From a checkpoint of a small CTC image transcriber.
Model: 6.8M parameters, 32-pixel images, norm layernorm, activation squared_relu, patch size [4, 4], layers 8.
Training: soap at rate 0.0013, 11200 steps.
Data: trained on numbers of one to four digits printed on busy colour backdrops, 147500 training examples.
Rows from block 5, named by matrix and row number. Rows with one number belong to one attention dimension. Each number is 128 + 24 x the weight over its row's rms, rounded and kept within 0 to 255. All counts start at 0. Numbers have three digits each. After the name is the row's rms in percent of the matrix's.
# v: attention value (model.blocks.5.attn.v.weight, 288x320), inputs 214-319
# proj: attention output (model.blocks.5.attn.proj.weight, 320x288, transposed), outputs 214-319
v.194 097:129083133145117091137144114163148112109113096143095101141162153137119138106119140113138102093135124149124124100155094148141129122107146127112127085110126117107140119136126135185117117128109123141159156067118096156120086119118126117133140121111120134126133114142084162110122097087126125076131136139158137153166132091086
proj.194 099:118164129108114100085149114104123146157151145139147147158061133109117142152128127120158152130128112154069121162099116171132139144145103109144113140151134125081112146117091125106138124156128139108098086129144143123146156132098131159157119149122146140128125114103141137128132109169189160117160080146161141139118098153137
v.195 103:118139104131146148102159157187147104158144145103139134148091168132171149144110155113141101119148096148110145115119106126154126114140135144136125135101120164127085145102091129124134162144119108116141137176103090112140133186142154103163129114142140164134184100137156127141127169122155140127139123132174135140124173163143
proj.195 109:127110125114106140145125059167119141126118142107119119144112148120149174139149140133149110133158103138110136129123167096109141165121109108101139145117099106153141092144119107114127144115148096084097145112129166138169139097157139141104089191132133123126147093143143103101111141134136139154121134123129054137137127134124
v.196 102:146154123133080151156085160139113138139094134136120137141156157141080121117115124134144126099100143112123128125122085106127129135136091117126148129146130090171140142149132098093104089136134151145098101160141117143138135090121143071107131179125130101156115133137152092111151122146112107144139137155088083157150126171151
proj.196 104:126140126162195133178129166090141112112092106148135124118116091071080107086121178099137164126114124087125149155107131184092154124097140140157073101076100148139146173110154141137126167127162130147138141112133123162142076139163114119129124135138111117105132179159100134140145098126110132141149095124168146127120138123105
v.197 106:121149140134116111150095120108141130166114155090160137134101153142088161137119100101138105114110134142123168137096110141130129142131138154108135133141120136140144119120096108128141135146102136139091101177093105128117122063109203109112111143132133072166099134144154122127108140087167145141150169135141135085116130160131
proj.197 104:112130158132116177124143094138156078139132128140120150100120097087162123128137172135124123151111119164127120140117108128107136143106144096090117145138132159172081118108132107118122162162126125080139130163132127135103132159120121185145107120110150127118125108102093108130174167144131094169103137152137117104158138106152
v.198 099:076149102055160113129124127144119146105124087143120133106124134111119155140101167118123111132127134136108131177094159150127151131152126163146120120130139138127120158130100131114169138116192132112172128146114112167100134128133128121144111141149106123181159084135124108120117121157117109117100134133113093167120149097158
proj.198 109:137112152111102133159129151165126136172081170097110133101141136161185099087122144120111129122162158125139137102130103094119155127125127106140120135121126152126127102142077132155118166145143140146152100127123157124102130146151159113165145156141128147108170176123139125116099087114114135186088130151124113074183145138104
v.199 109:157111102085125123134136130135082096126162114120141118153115127133163128106141137137103128103160193092100141162148102123133145125143107120137107123127129078086126142138096125112082090156103103146127143131120152145182103120114134093166113142132140124139125092119123144111126163106108065115141110120118118108119131085117
proj.199 116:106147137114150129112157097143149155106156096112142156139099167123092161156108178140185115158135089132127155138130123129162139144142087125109141088105136149151136099125134131143146153131104153123115123166154149150137145146119139113124134139156140121139158114142118094079142097102168115120100116164152137084109089197108
v.200 105:133082108139105137121104137150112176188132123144144153168138124106128103099167115128117176107116155120164132086107132078147114074163138150129133132165095139093127169112142147127122132139113147145119120145117133117124117112097090119118170132124112098103128157111132104139122134134136108126177096139086121146114123124108
proj.200 105:111075132095136092136122121114140095066136102128123113110077101157096125187085123154153115147171093120118159132113138150137123160148114100125128153152148106117111093128144106157102159140094112164160095132106177147102149108120120144099091160139137176167087157138131101145101122179153145121116113133112118146148129157108
v.201 098:118151153122135106127081121142077104122130174122169163104151133184129131148104105132081106130091144109111111149160125102106150140146159121104153131139124125153137130105128092130108107106109137132137132105107125100164134120140105102148106103112116108107112115157087191067093129120123114128137120112136153133080151103090
proj.201 102:192123133102119147131121144077156157156116069115166092157102132116085123128145132174188150134130115101100133088139118138096157125097135125140130139131163130083110132131121132109077159110079096142134124147129127103078087111140164166119137102139121185127147153116149066155098147124123126111129115138120091117156094134103
v.202 100:167139093124151085110160101158160110071186150102152154118140118171135128105141119153160116132104106115119178144147132124147158126090151133152120101118089132153125166102106118128136142087110135173109144166096150121188131100125176131120137091137134171103185138145111134122092103122161108123153179132178097101121113149100
proj.202 103:104133114094090169122166144099156154135075123130146110113136152149132145140146145110111083142151166113146117089129109118155127154115135155097126161117111139107115084120147148130129092130153075108187106139133089137094128122131180136105146161048110133147119148129120095138128149131120147138138115123117101131095090166148
v.203 093:159136107168122127115115092152095067120128156127128105122169097103088102130138143178115140161151120109111127132150151124135129111121136099130144130104112134138144127149110143096122086115103104112095123181139155129186144115099128131148131152123169147134137129173133203122117104080126150157133175115130115124183092075117
proj.203 101:147128126136120132103095141133113125114161135145120129180116152148101120140142164105159087140121100141130110097141097117156121119147141160118138134157142116129100140105127131108124128144155141100188126142140135160135122128159135142102120099108123133122120127099138111081171117143143114124155125127144136134105071166138
v.204 090:155120172112153123092145138156089132089150136122102140138093114113113156102106147119121093128145142159104124151128134111112129178117096127166133084128121142148089164140092144127155119104156094123145112134154092134092112132108165133164142188156145159168173168128120101089071098116124127169143138121185133123122108102127
proj.204 090:095151157138093123167123180130160129133095120114107101098129129116136135124090126120112142119135117114104136118129148152129155115141111111105090139155135140140120078168099135157138116152141081138127134117100136148157123138123091124145125147128113134126138127157067138160132150136149116106094121150134126171142113137142
v.205 099:131113090138115164137155122133111134131136119138156147115161137136122119126112130116120112119123098153110130135153091125115152149071122104144123115136098127136114127129123145159080137126164160136163094132098160142135126115119124080101113103090148129155099105109098100138104121146130088140125129113116137190088092138142
proj.205 095:111138140127131117141169159174118160143141177110155100133080148142146139134136131136162162129127122101129142114067136178127126132160149119134117097168150139120100135116101119133129111112107128124145126181151133169096125135100124118111143195114132089178096145130108125129103110155124152090158146171170075117100103155131
v.206 094:142146144106156139163145144092078145093165157092114166187109134131110175137092134136127110091141116142171136143113100125127142130143119113131106117135144138108122122100183123156123151094145136106139127122115098142122100142109143119137147114093110123138123137110146158133123164126151120135148139128168147142118135202100
proj.206 104:128092158147131116202128133146103076142117128123111102135104089118125118099110157113101098114110155125147159102121155149095167142136136117119097101079119144114106102183102184139088134156161111152109099152141147143126106115124126157177102131133143099126122114116124074110163133104180102142099093170123126116116145105137
v.207 104:115101104117135158157096138160139171123133137181113122070089125132166103120142136112119081148141106104140111099095126115092139132110101093098152136131122133154132148129149140126136104129118087154120144132156113133147114155117079083126145113162155172129137113108138090123161108135146085137096099151141084110135124171166
proj.207 116:120110142138143121116099083106106163110138128147145098119146161125089126140157124112143128138114156085111131133125162126162165119095172125118154126141161126164133135132114131157188173104079133104150133118127119163110109111128081100140166123120137143121182123193144152152116127133084124166114168103140120101111105167064
v.208 106:143072149120116121163129116192099095109147164115139148123153163184147127132193104123132118158102116106162131163136122189132113161129102141155139115164136125164092136147106094118159073114152115149145148155128121100139132107119138095145138100113083149139129135096117102090136130100121130116124120095140120082145138116129
proj.208 111:121155140094131139123129131106126160098068125115147179115126147120120117098156136140134145135124097100099118131127138110121133146123136145152134162150163117127106106115156164159156124160129133131150126097099121144104079154153124099092133142144133146120151134159114106178125107115114147101174144109124133131093089139143
v.209 101:106107127112162099128096138100139132099119126119138161136061089099096149196174112143132153144122147143117111184117140082068124120137135134112096105126175131142149129105138137099139134096113142124156129110112143120084159108157152112155125116093129144152125125101081087099122125136083124145121106143194128140100135109168
proj.209 101:159151151124111124093156145105115158121116145136100126112147118082113119131081110131135146140151123114168144137131122146151158128150118075117147126106092084098108101169091130134109141162134142161174171120105111171141120127117107055125158114153146097141118118153142137147128122092147131114168123138128106134157097155112
v.210 098:138083095165095093102145126136115100152160126073115125150155153110099125129148142108102091130149140099118131152129123186120164156155125156099145131153104154138099118108100089126124131052102101115150156104158141137160136130161100117124085142108134137148167103125125151179127080142138092141134144134151171172099145156143
proj.210 107:093138135097131111125129162154146144152137118093167152150049129143125151103150143153122113157126083140143153129105118114112127151086105092124138130116099144141160126117143137145132123188140146164176145174116125137172149120107186125140121147129110101129154101124122115121121146109154088136126151194102141096122139171094
v.211 108:164107111135086140162171093128137069170139115132139112144166130102146147157148153145096114172106167151134127128117133141121126111132151124151140136136123135142112108163106144139107075108140140115158128103147124141168127115130144152112122139149126125158111091155182117154131118122106155132111128115107157127142135084086
proj.211 112:093128143108125164143083124153082137136179131116134124153111101156141151087126115121138132125137102160128126133154100139152091130129138131159112136182110161160141150116134160113121129132114129176109102162143145095092132128151115114167126133103113120115142147097127174118101120176196112125129098166129156090124132114131
v.212 101:113134079116149136096130133103112130117126105130144104146150133130144142131158145130139126104100129184094168160140132102084087163122126112124088141173144096122146102166130149150088139152154143089147177135113160123146102171152149142122155107131129126136145149127180109137120119177132149132109143177066108099111122127139
proj.212 104:177091156138129118103136127132137115113151101094084149107141152103121106132104136146098139109117112153146121131130144071145126162149126122155155093113144135143117110096097174162137156123145141101113087113144133138133159118110115139102141122146123150116136121136141120090092109127127145191112097126111121083161128114121
v.213 105:175136171114166137127175140159158114118135144127142161139185148105147155137130124137109129113145143109096116141152097128134120161168139127136143075130126125123068155162110125147155144105140102114114146130089077114120123112124150103149127118104119136108119105153131137105159102098120072105159123108135138127152123122105
proj.213 114:132144114136133191140080142106161130146114122082138113142099141130124111077130109149090124143130131124130123137146098168116135163119106130119123180131141139106099114129129150120129102155116084193154131114124123120103103110141147124172112161169108147141104124151119141138111145127178152113118065130114117103122094173157
v.214 093:111158137115118113159128109138156122186097117145102133141135136131109134142137145069150123144154112143132118077178125112159079139136156130111100160153095116121126162152152095144105177161102105106101125144126172162156114144150113113094133125115119105110155097102165124113122118167129109174131143121122109105140125091104
proj.214 100:124117118128114131094162074126113169100125130161151148142118125146142156157125143112083135096127144144131130189119104107125113141089119131165140133101094155156147158096147113159113108108117115131118196122151130124135132130131102172114121162149149124122159105161157159139129148162168123118134097113133165118110102120080
v.215 096:145142148041134166151168100129155151099102164082120155114148132151146158126090161121109154153090137137107159150111116086141136129125073125130106148156114120134119124163119132116112104104137109129105129128104127146152124123139095101182138137099153130132093111149129126156190125115151133088164148135146079103100131133127
proj.215 099:156093120126122144143134084132108172095120138117120162141166145109123116107128149150150128141101138130184146171171125157087154124115117163185118120107082167109105097072120152098161105099145110130147140140159104134103074141089128153104092122139126112170127101116110100121127101145093157205107129127119132130139144134117
v.216 112:133140143179090084103160126124166161140139091129090129105176106159070137095152089124127129123127110149158121071126136093126100130121138170107107131129162119096143091075136136143144140120100157082103141122098145117106103115125132156127112141113116117092104125140134158134155148165109134112143152163096109186138187136119
proj.216 121:122102103139167145177169124139104107142149125144150141138115108132177093141132104119112125109100139126097138127092129145107115125105114158149135170116094142116189150141161101100130138133135124173140046094121147096141137152126127122141119114129146125111140121095114166132098130161151148102143074130128162099109179091126
v.217 102:126132142115084152118132078108130160144106105128117161119165140137101184122133136118125129137141115140131140153132146130082096159059131148123147118109172143117170103116155092136134178118155187101163150061153158146127120134146156164088093115083165120104101101145076159123121099138101132132081167140101109148112130129101
proj.217 103:143110127107132139148123168161123146163143154183163107124152097123103091134129121121152154091088140100130105132127121135135119135111144109160106131104123135119124157115129132065153110116137120167075117132159123132103136167116123147153128088185111134130130115105129119124138123146164152115140099140148155146148149056138
v.218 103:141111143111130150158160133149169137094103127134097144128107101100107135163163119144116143163140119119147120111142129095102150118106114130169138090133123122113149115178120147152165152118081121129146109119167166124138121116114110135087184114133107136154091134139127120097152114088118148141145138146073125098143115111137
proj.218 111:130151166135112126120123101135078165084131101113121121134092096163074115119110124157114114135130119097110144148128168117174119155101148159138145100167153090121100121131100167136126118150113109150156121141131092129109136149092094102101084162115146085130106171134142133151113128141134160136144115148174154151143137125144
v.219 100:122133130106109131169152133150126135151154154131107121111129136154121149118121142111141101135136075103130128124160140105165114120141143093118092114108176142165142099135118113106140114153151104156101137145135082089181106139191101105152156129143105188110121152103137143137121124166168086149097150158154119142151154105110
proj.219 105:138151107147161163147157093082151134140136120113150156114125136058150111153179177134126123130111174129101092143112178117135127147107113140190162171099120134149131156086118137164134106128137107147116132086100123147118129118137156169142135104123132086170179107162160130155108111115096126127105124090129137136141111134080
v.220 085:149110153168105129111129129102145109127126136112121119105129166115115114155143089126118109131116145120139153127158116126070114137133125130159172164115100155112103104090100151170120163126150108131109132189128116133146067120127138125117151149146142129184158126138129049133115122093109104134103131157120113163141147175106
proj.220 097:154103143152135147127127134168123141104148126146147138136134127105083123158180152106143116158103088096123153094126140144152150144112127138088115148141145077135145112128151110113152153140117133102133135162112133105112100162112102108063133128114114128165122126163090062100115157151109159168132151133151130136114127116112
v.221 091:100123106174096105095134123138137143103149096113118102100159135123158093122128107084115118111122110119176095110093079113146134120193182130093144142087136161139113162097127153127147120122108137134077138141159132110119110132159152111110180169153108093100137149136128129156163111132161154118122123109121107154153150160102
proj.221 093:139095164134147115131147123129123103151130150152143135134139145129150141125137111153112149135153120138097123144148148090132105118120106186106099131154143134159175114069168103124107157137079140073156096148114145104139130134136086135117077096107098126106142138127109132149103155139152089133113185152123136127124160140114
v.222 098:125110082128148129153091117108144130147133110097084107092131138132092151104137132124122116150111136129162091169139097107099094118143170112083117142129137108108153116132143128113088118158102154179113158104160128131090140125109089130098148108082176103112105109160131154112123094110154127105138107144115157139169124124120
proj.222 102:165127109140154110141122127153117093150135063185141126149123123099108129144118084139174141142106138119125123118102134156146092101102094122170139103156128142145137145143136118137155131114120132085156082176133166122134122136162100154140138131121139126118111104145139117135105124137133109123110123128088151128155095106111
v.223 106:158104130114087126128118107145106094116085105149144114127146153117145138131096141102105080128119139115101124140112143141137086141136152110141166124142146127163087126137134108138116109105140125128132137167114150145176123112133157103168127138127146134105135155160141118136091104136111131099120159125108161122102147171090
proj.223 103:127114114149159159122118091129156144147118096125168106132143181148088132128167125115124133140081089120109153148087112091126160122069160098139111149118109138118150166118128102135128117089062118129158157112165132110120117127137163151115091122124155109111139141093132139156141133121106120144161122129122089113082079124133
v.224 102:107122134142129127113115193086147169177142118115137165098133160103145135111093121160081152149130135124111138147128115122120105122116125147127148168102093120151127111092098132091098146171157146124056104110164117098115110106098087111124103170115128101135177177127115122159130106145152084126125183127126132188111103152146
proj.224 104:114120140137140117113157137151165120162098132148160147132124096121162111153155120123127122133128133172177130122123109124117116165103082116109110137086136147168148158100130124137100148120122146131128145192154152205133142088100149098142121086122125111104103130133087142164150126113158099111080124134097109142103163094108
v.225 101:170152135117167114103097157074125145109137096114117132101110104114104106112107126180123170112111098109090159129134149080090152113142156119124123103123128158117133105126102129122178123182106065145112151100125098132147156163138133140118103111097139107140113126146155081138119153150133151123142119157183146123106142176110
proj.225 108:131152130100072179117145120117136117164123126129128115169105140101131137099136150138111108107157128138185139116175136143137173147158095150085152119116125104105153135166107126131107123111161160141141106151108113119138122120132169075123146120137098148099103127099076151139106116140091145150096114100113111113150164084118
v.226 117:147118140124080148117131133135152124115129182121119118090133131138139114195100151139108129130077131141164119112163110100141147085101117123084147153128102159115127098122121141147132131145115132174129156113157152100098110111125081145141134110082123158155148165132142167140182119144200154108137115133124104180160140142109
proj.226 109:136074127130172115160084125120124117123128143134140110151144094129122118144124120099173100129150136102151131141112155157136113115103138149153123109134114107146121135103134157082089105070101124122122124118127096157105141106126089136136123100098127093135105088139140085138088124151135106183105156138080098091125107103114
v.227 095:120125130091139147118202111131174159111144103173109151181120089149141142169152132118132132132130115145160129117126121109177121111133124147092087150095110145131122089122161120144137119146134130117153104141160135129147115124130112146125145127111118108111154114116146123109104152158114152131170175128092117143147127105082
proj.227 101:133113120172118105129132080151142133149146175109110155141116121093134147103112127125089137113164103178143125158160082123112162148131115141133075158165128139110076102077097156109104094105158116126117101109135127122120141132121121134148063138107131102162138146119169151129140118144180167155133128143153171116112115123131
v.228 105:114140140165127112086079119061123113120117122140134130097138168126090117150109135143143172131121138065112093139122181147150107112132147103110101151095120104122135115102182122116106159166130125099105104101128141096139130100117135146090148132106131105120144148126114099099098144163120154182120153151120129114098125153153
proj.228 113:106125130118060144126198112121126130158137131148145161128144122146171125138140133113111123112136120146147094147141121167085104112140090143140154120138155130187131159130121146162138103067130114144090167126173108117141127145154136153092135113156074099072157140096085140159151137136092112087122104101125141184129117075105
v.229 101:166127133114126093137118114147168124107121122111139166132121143122124157146137107146155117118137156175164141111133122137180134122114138120133139053140094141133151162143112156110106116132129129131102103131113135105114108115079115116120129138076122139116124125136096115139087167126167167107151118155140108113173176078093
proj.229 106:117134087109143111122135123163147129116166146111113133130108163162157134157100134155151133114147122110109128148089134156130131149141111135125104152135114107100121080096121184127086084151157054100163145126129140140127157148101166151116092132109102098108145121092114157121141131184143132135179125106147143137104107143171
v.230 101:130112101129109134139127107117183133113088131110153140124098135136155111100111136126086108158144112133123129120094133134113126129128109161106091083124148148125105125120148129076124164087117153091147163127110105120101172153146103142134122146079121114103088126144144110136120137143138152173118149149136154131107105119083
proj.230 100:097157081150105147107106135136109111112151175116107072162130126128141123078139130163134113129144125119129135116090143162096114141114157126090153147156103146096110150136158100150139089152130144144127090109171103119162103125157156123115092106107143122147096098128144133113121099103099142094120141131084143179148122108155
v.231 115:112147116114141148104115139149148130100124129182087154118121120120132127150146159116120118089125119104140114111112155128116115095125146072134178132166155135102102122127153153155159114138109093151172135110102113132131110179141153109154150105143146187103100128156122169151092112120099159098145136106180153120062164130128
proj.231 112:110118146163108149141147077107088123151173099148136089177166094168101177134124112130161145123107132114103161121097113162119138152115155122123139192113117101139151117145112105109119145082161123125118118128128132158131071082111094106147088152119098141138146082085122129147137154115145143108101113097116126138125170094140
v.232 105:092145162123139208124121172077117080152149095157112165148148121131116118125106107140127130147146113118133151139152150075123110155147126096108111132136157091097141144103147156156125090149141140113120173127151143126107130117110107101114135179132124122112137105118123140124168092134120083117136133127116137150153154126121
proj.232 108:164113100169153122113103121165103135077111109163145115140144128130116109171110133158105143135093185128121123126126100118122088120110105121122151166125155175148122173137133119154097174151118142146116164088144088140135109127134124156135150072158136153145105141145105126141153080095162145123109115147149177128132101140097
v.233 101:147136160131112099098119144115082143145194105120140153124116125177042107141157126159143167150135130140099145148127132104146120148124137129111142125119114130090140120107127117115128152120174143156091119125131143101162152085143144138149095141124126095127115136127108082197123137176166139104149148162137112154134115151064
proj.233 108:129118149128115149163122154158128099159091092104147122092102093149147118135134139111112131136156129111195159148174086145092149123074113140102096109126131132163135153085120159074138122116122079114165137154159135120123112147134150109113134099106134136093158127073093136074128126137130103163119127138121125096147186119117
v.234 111:151137176136130105089110128070149121137126110111128146116154118117107138140111120159133152134116129121150129116153138150132153126098126162110126134093131126069165138152163132161113128155157181139111123103133135115106129109132165197138095113144115123112124156132161114157165144123111165121113151119145121136104141116103
proj.234 119:119125133107127135151149132182138119192141179143167114084138143133157153113138117108119135103170118120163149115155132148135124103189113168128129115171141142114154134133142147108100081116146128133111109139150071069113152134123142109108134098126108175112128135119069129082137146169128142116106108131121143130120154137164
v.235 099:117092133131119193165138132176120071140065125103121153133136123130122185128150132095158125107108122139139156110093116138125124086188096124134117102148103143137146143154097147065118132072160134125107124197130073160158088104144127121144147102104157104133136111159129148155146089099139080133136159113118158121130159157120
proj.235 109:162088114126167154117118103144110112076123101121125123156130142098094154074119144153163109120147092071110111149088168096096137155144125110106130117124101132092075143096115127129103139142113080133190111096130127140116149145101130136117098129127097106107126120141128089101122097138162161145115118130103119118134105161086
v.236 102:131095116139151081100141126127127154097137119129131107151107103099133124136098161130123115110138137135081107113157103137106132122109147154130087114127121131123100093127125125147101115138143123172151118116153098131154091113147102147129115078120086119123130126138210129124129102149117122123122120075148136149128086111075
proj.236 105:103148149163155134130117149111147095175138124112150153164124138119130158075131114123111160120150175155204137129183119127067161133169171143141109090140117102114148135159108154150112119146154169143140120143148126143152155149124163143162150147153141117143140121137134133113105150138158136149120129087106162076142127117124
v.237 107:156152149113089125127120129110144135136134058109128155135154085153164161109156123160157118115109112099124170066091168139124125178166104140114141146120128153101100144169142140124086149143123115090138120151160130141107128175092120163118118163148129139176133110178187086103135110143120094122131107140125128115150123160152
proj.237 104:141135129135127137134107169169105109096163147142121136112122123066121150083117099165091118112165090159108159130143137110145120124086145148120153129159117145180143129114118105150104126110149133147119113139087150128144184147094110118127155142123067154074152084121105172144126125137092118134149110144111161160113172143134
v.238 104:121109116136108146093122165114126164122118121123103140110103126116140122149145191132103126094124112157097122129147133106120153120151135113154145180102083142107141133140145122129116113146092110133125116130088132152139126161140101139095086103197131096107116133140190111141074143145139127135069094124112109157137126149117
proj.238 111:156109181142103116181135081111155157143118136143136117152126165137108157103152099132108147124153137112161138122172106063111126127138156123136120090111124101140133109129128136138125124098119147097119164161140136138080116123128149123100129172147128148113119110086086143110106130132101156157093155082125143088140172148124
v.239 108:170113138148156116151129125131120074098140106125140128163096134124108111128119108148173106112134125143112139173094095177109121143126103084136138147122150077108098171166102099127131108151124102105149167124111110108142099146158136110137131116150104140149140109121125129164138156094102110122115114098122113048111121093124
proj.239 103:106164150091123123098121118160117165091117133036128147104142124096118146116136145128122117138119112175112115097149169140135170123134133113166148083105108125128131064123133134172132121130099174089122154144126120070158116113097133099099101127124141139128094113113098108062127119088093148127146120127175144119095128161110
v.240 087:107128144154155122073108116088158130157169121142124137092114150098129138109089168143164125141141137095161138121097112141151119127111125156164164124141113148124113131105117142139098125133125142125146129112143133109099162162164142160116143169152142125113122134092137100144134180117155119097142084158121119086131133136133
proj.240 086:127145107119111158168133108148146099110158138074130117136100114128167125144171111139127108157137154126142123098125121092078148099135122155101132092132159089153099147127161173156199107162145104137140115149167154133143149094130112088136129125126123141122159159125120090117084097117122134150110109117164111122107108121143
v.241 094:099138156133084089082124089127119124097148122146120058114159204141105139120090161152097108114134128140126136123118090150151140137129147119130173079162102165151085129129133137117150078140105125129139173134167064124145166120138114110139136127126082059141121112118127161108153145110103101122128112121136126126111094113130
proj.241 108:111145120141146141167135092115124141134127148123113151151104103070145163145121116142144120150150115132089157140122119155134140133084114184094104135155118155128092091146144100133118147139087157176119112131101143162099130141121111086127173171126119112112125130110098099121087115107151166139170107129149131143163098163158
v.242 089:122144135126111117142105131108151124188095142080154118133120112101136116129125136095135133130088165118113101124128112145103104084153137139102151120118178138120110097145138134131090134146125123102179115144122126144099149183109181186119144082134097107123074131153155094117112118159111113114132126182129120128126120078129
proj.242 095:118111123097173136108128191135114119135109153118120164114121143071073125103099105133135112161128151130168150158135147145131174132157146139098154137111099219138151117105093127165116135150166098148082117131121136141113113180159141111135088125158147103092136101128140128147144158131133140134127093128126121103134131124096
v.243 092:112136123118155120144096163124113148122110156150108124141142115147100157098117095108149174137127116121120149080107117134103081114149100090140136171134107166080121127139149095108104162159113127095163170090147110109124163157146163153136101115132142162164164132140138113088123119147139118102125114117163134085111120136133
proj.243 092:128122138145124107122170128070140114154103115138123121136122134110133106141105142133137079148136125147156107126113075111161162097136164112109121144113148133164103111107063142120173115158093132122143149166123118130127120167086116139119126081129141157131148119169129163133116172132128156145117112133171101132145104115121
v.244 090:165179108117114085126136117118153134157124113125145129138154126143187120130105138127168139170127127148171127128128136104146167148147126096116160130091113138137162098122076143135119143136109104112097174098114186189123124133190135151123152194122157152132105088159157176066131140132108118158116161120120139093140154075126
proj.244 098:154111135130126134156099105119129114139141150109121110132142164162122147101180160147144163150109165095149101086146136138096093147104135130175146172140134120097135144122179120115096131103130108106119134096134076091157149072143154116112117136096149141164169161127164118133086084117098095122135128098117125114145138143138
v.245 093:090097172156093085128126138104161147163154166119165178107104092106119158121108155111137127130105148102101116157108099125102118143088124159122118140132165109130110133140123120112133118100197119152130107141136094118097115124127117105133125127156125137082156118150136106173119117097123113163137117129087118163084093127143
proj.245 091:143167066115123116150159135095135079117103137125189108168135136166163099099147087192117163127127155155133175124104148140100130114178143173101140109122083129138138179119146148139128140135136089135096116124121088146156117165112115093119156115134174113121135079118131127125142117166149117128139077122138148097146153098122
v.246 087:124130136112153124146107111136147118135133145121097138113121104099149134117115121112152134105154127146130131128128133139103132157125128100108107130117128125097106091173168142150104129169124094109130146136127127093128125168163155134165128116086111168158091148113125135137103070158109143146163137153105112145128101096164
proj.246 083:162126090104101147132157147150129138133169108133128134134091119119106130140182160117120148154126134143127141085131117093139136126141144124143149136122111124094128195082103137135128107160159118112135113133139163136140072154106105130123138154142095140131121110121148108116139155129144080154128132128109113100140125121090
v.247 094:092170147140178152192126120131151109094148095106113157130120157108126101194117104119143136128144103163140131143131133091125110105143144114091134124096178076138135107115155119123121168124116105084112111143136205137112137156120124128123111155094162162119132116121113123126130100178152124155109107150138104144124136134151
proj.247 097:156129116129156145110115142156114122137161106117139121081122146153094146107133128114135159147105109082171115132148172112106102144134080113111142165151120102141161130138125174130120090132146147106136114111164099098117113071111116083105115166111145136103088148105143155134171134165151111150118151109097168158151146095068
v.248 106:121150126140155154132148121111136117121141120128161114118106138130150141133095127094126083149131134112118140094136111116125173159095139125094124134164131131120163128113137140160116123121135129147107112130148133108146125167106179116138150149102127143125137099138134121137147121171143179148115128175119165134077166177112
proj.248 107:138119111157132094107111078130104148132127154118108134139167117143090103159172175155142178148140140126130084123168141115100139123148148126142129123074138084140134126127151150103116050113139132090124128110106125127118118069157114131074120116092123126117101158101144127114141126147102123117134165052157126142087121123155
v.249 092:107121161151106158115155149123118183120158152112167160125119145111137149105096149126155114131108127107135110132102114145123120134105143143158096122182121118135082139155176186144099125100184147144106112148134118123113124114124200127123098145119132140101123138124103131151127127158124107120120133112108081105122089142111
proj.249 105:137122152115127174124132082113125147160167124150113157119103092109117172145154146173167135144125091115084151105104143096158182139138069112061158098140109110108174139124132107154136122139109096108079146113126155128135126127129113153140154155130114112126108110110112104130116148132137139138133131078150126137128118106104
v.250 090:127144159159127142129094155149153151118130122106117138136131114156115112142104116112205137126150143118156142115101122137109121105134102137130118162161086143103125132075132119105127200138123117107149105159121121143115175151114125135147114130130127144116176117136136087123124127119175141151109123149124105082121110162116
proj.250 093:147092147111151084128152128121099088093118123125122125133127126131158107107148111132066173071101104155132119112160112138083126099139157134160164067145107187124126108127111150119110101163138082144134123142120135187124107132139109125102088076172121110106105109139108120164139108180154130148134143092120103169130093157146
v.251 098:155094128111130098167140077138098110136123137110105150127132123108163136114132119074156108112118127176129116122115168136123090126101130139161083109151146185088110123131130182165130162098123135113094164103109109073152132127139111120166164133128161111099124180114144149148127132155139136154123147148134104131112153145126
proj.251 094:157143152114150154137161140103114135109094166178148099174163199142070101103137073141128150206115148144133125108091123106169143121144149110098157125132130093128175122079080108112080138131079103129133172121091162125140122102093077138092116103151157131143144083103141106094121163151148124139124142116150087138130107127144
v.252 089:131103101138144136106150097135146135115141173108163148143118108125150111094165163139120105137145167129100100097134143170126146157113091108120118143156105169144133144142105136104113135104142107149144162138162079113113113133121094132108128094119164116119162148141131120122183125127061076167151155115138127115116083121103
proj.252 088:107096149145140117114119125104106127161127127155131132150070136161139157125089105088144134126113152110102141137100122123151109112169149147103078131131115135096118149091105113070122107148124122170104140167120169142132101197099135125146110095136132113146117074105135077123092130116131128134107141087163132134115146103086
v.253 076:106122147142093143065169157117086139094196121138138112135137150110131162085155118129092105111118140119125123154149099131152113179118126138092119106142138118118145144072159112122155158103119143135089136101136094123147115129111134146137112106141150118151084146144127126126171133106095112123139147113130107144098092112114
proj.253 074:149164133125137099129107086103128147205109165129101119160119147129127126156124124148129103131131163192097105135142136132178136113137137166083112130092113118094096143173159165121089158163112134155093102158129135113087132170170100118154125149131123120126105097129063150128147147117151113151144138123105130111149133117207
v.254 088:146096103172121146102198126110146126113132129130114084124117120104149131117128153135117131135141116114127147131126105107078141112102127159100102121126105110175105117155103145134103132085184123151074087114130135177145114141126137129114149149123139094141157141102102118139142100127138105128116127150102138192146130114139
proj.254 092:097148087136096141136143105111110145120116120125101131140122102099152139142110123128154081208124117148117138175126099102138139125147055134069102164132107073178104142111096147150168156127129114143110104116119109153123165138122114147138148148124127142131129136090099125135140149155134124089177112151123158092094106121123
v.255 106:107134133103113112147133117111129130167141159089130142147121094144133128136099160117123117082185144157161121153144076150142103132145111124132097137132129128117115162150141105122128072115154092124143134157159079157106117133105123118130135147127139124128095177109099145189113121109149110164145137156089116137135115107135
proj.255 111:091133084128091098144130132167128133143173127098116105128114115086134150108182134152142132153112127090113130159128109125132104103114179129108150125117109126146147116150126111091162151117138177177073100109105142107136147093112130128149156150134099149104101076133137144106140118159171128087143116115127190088096149132098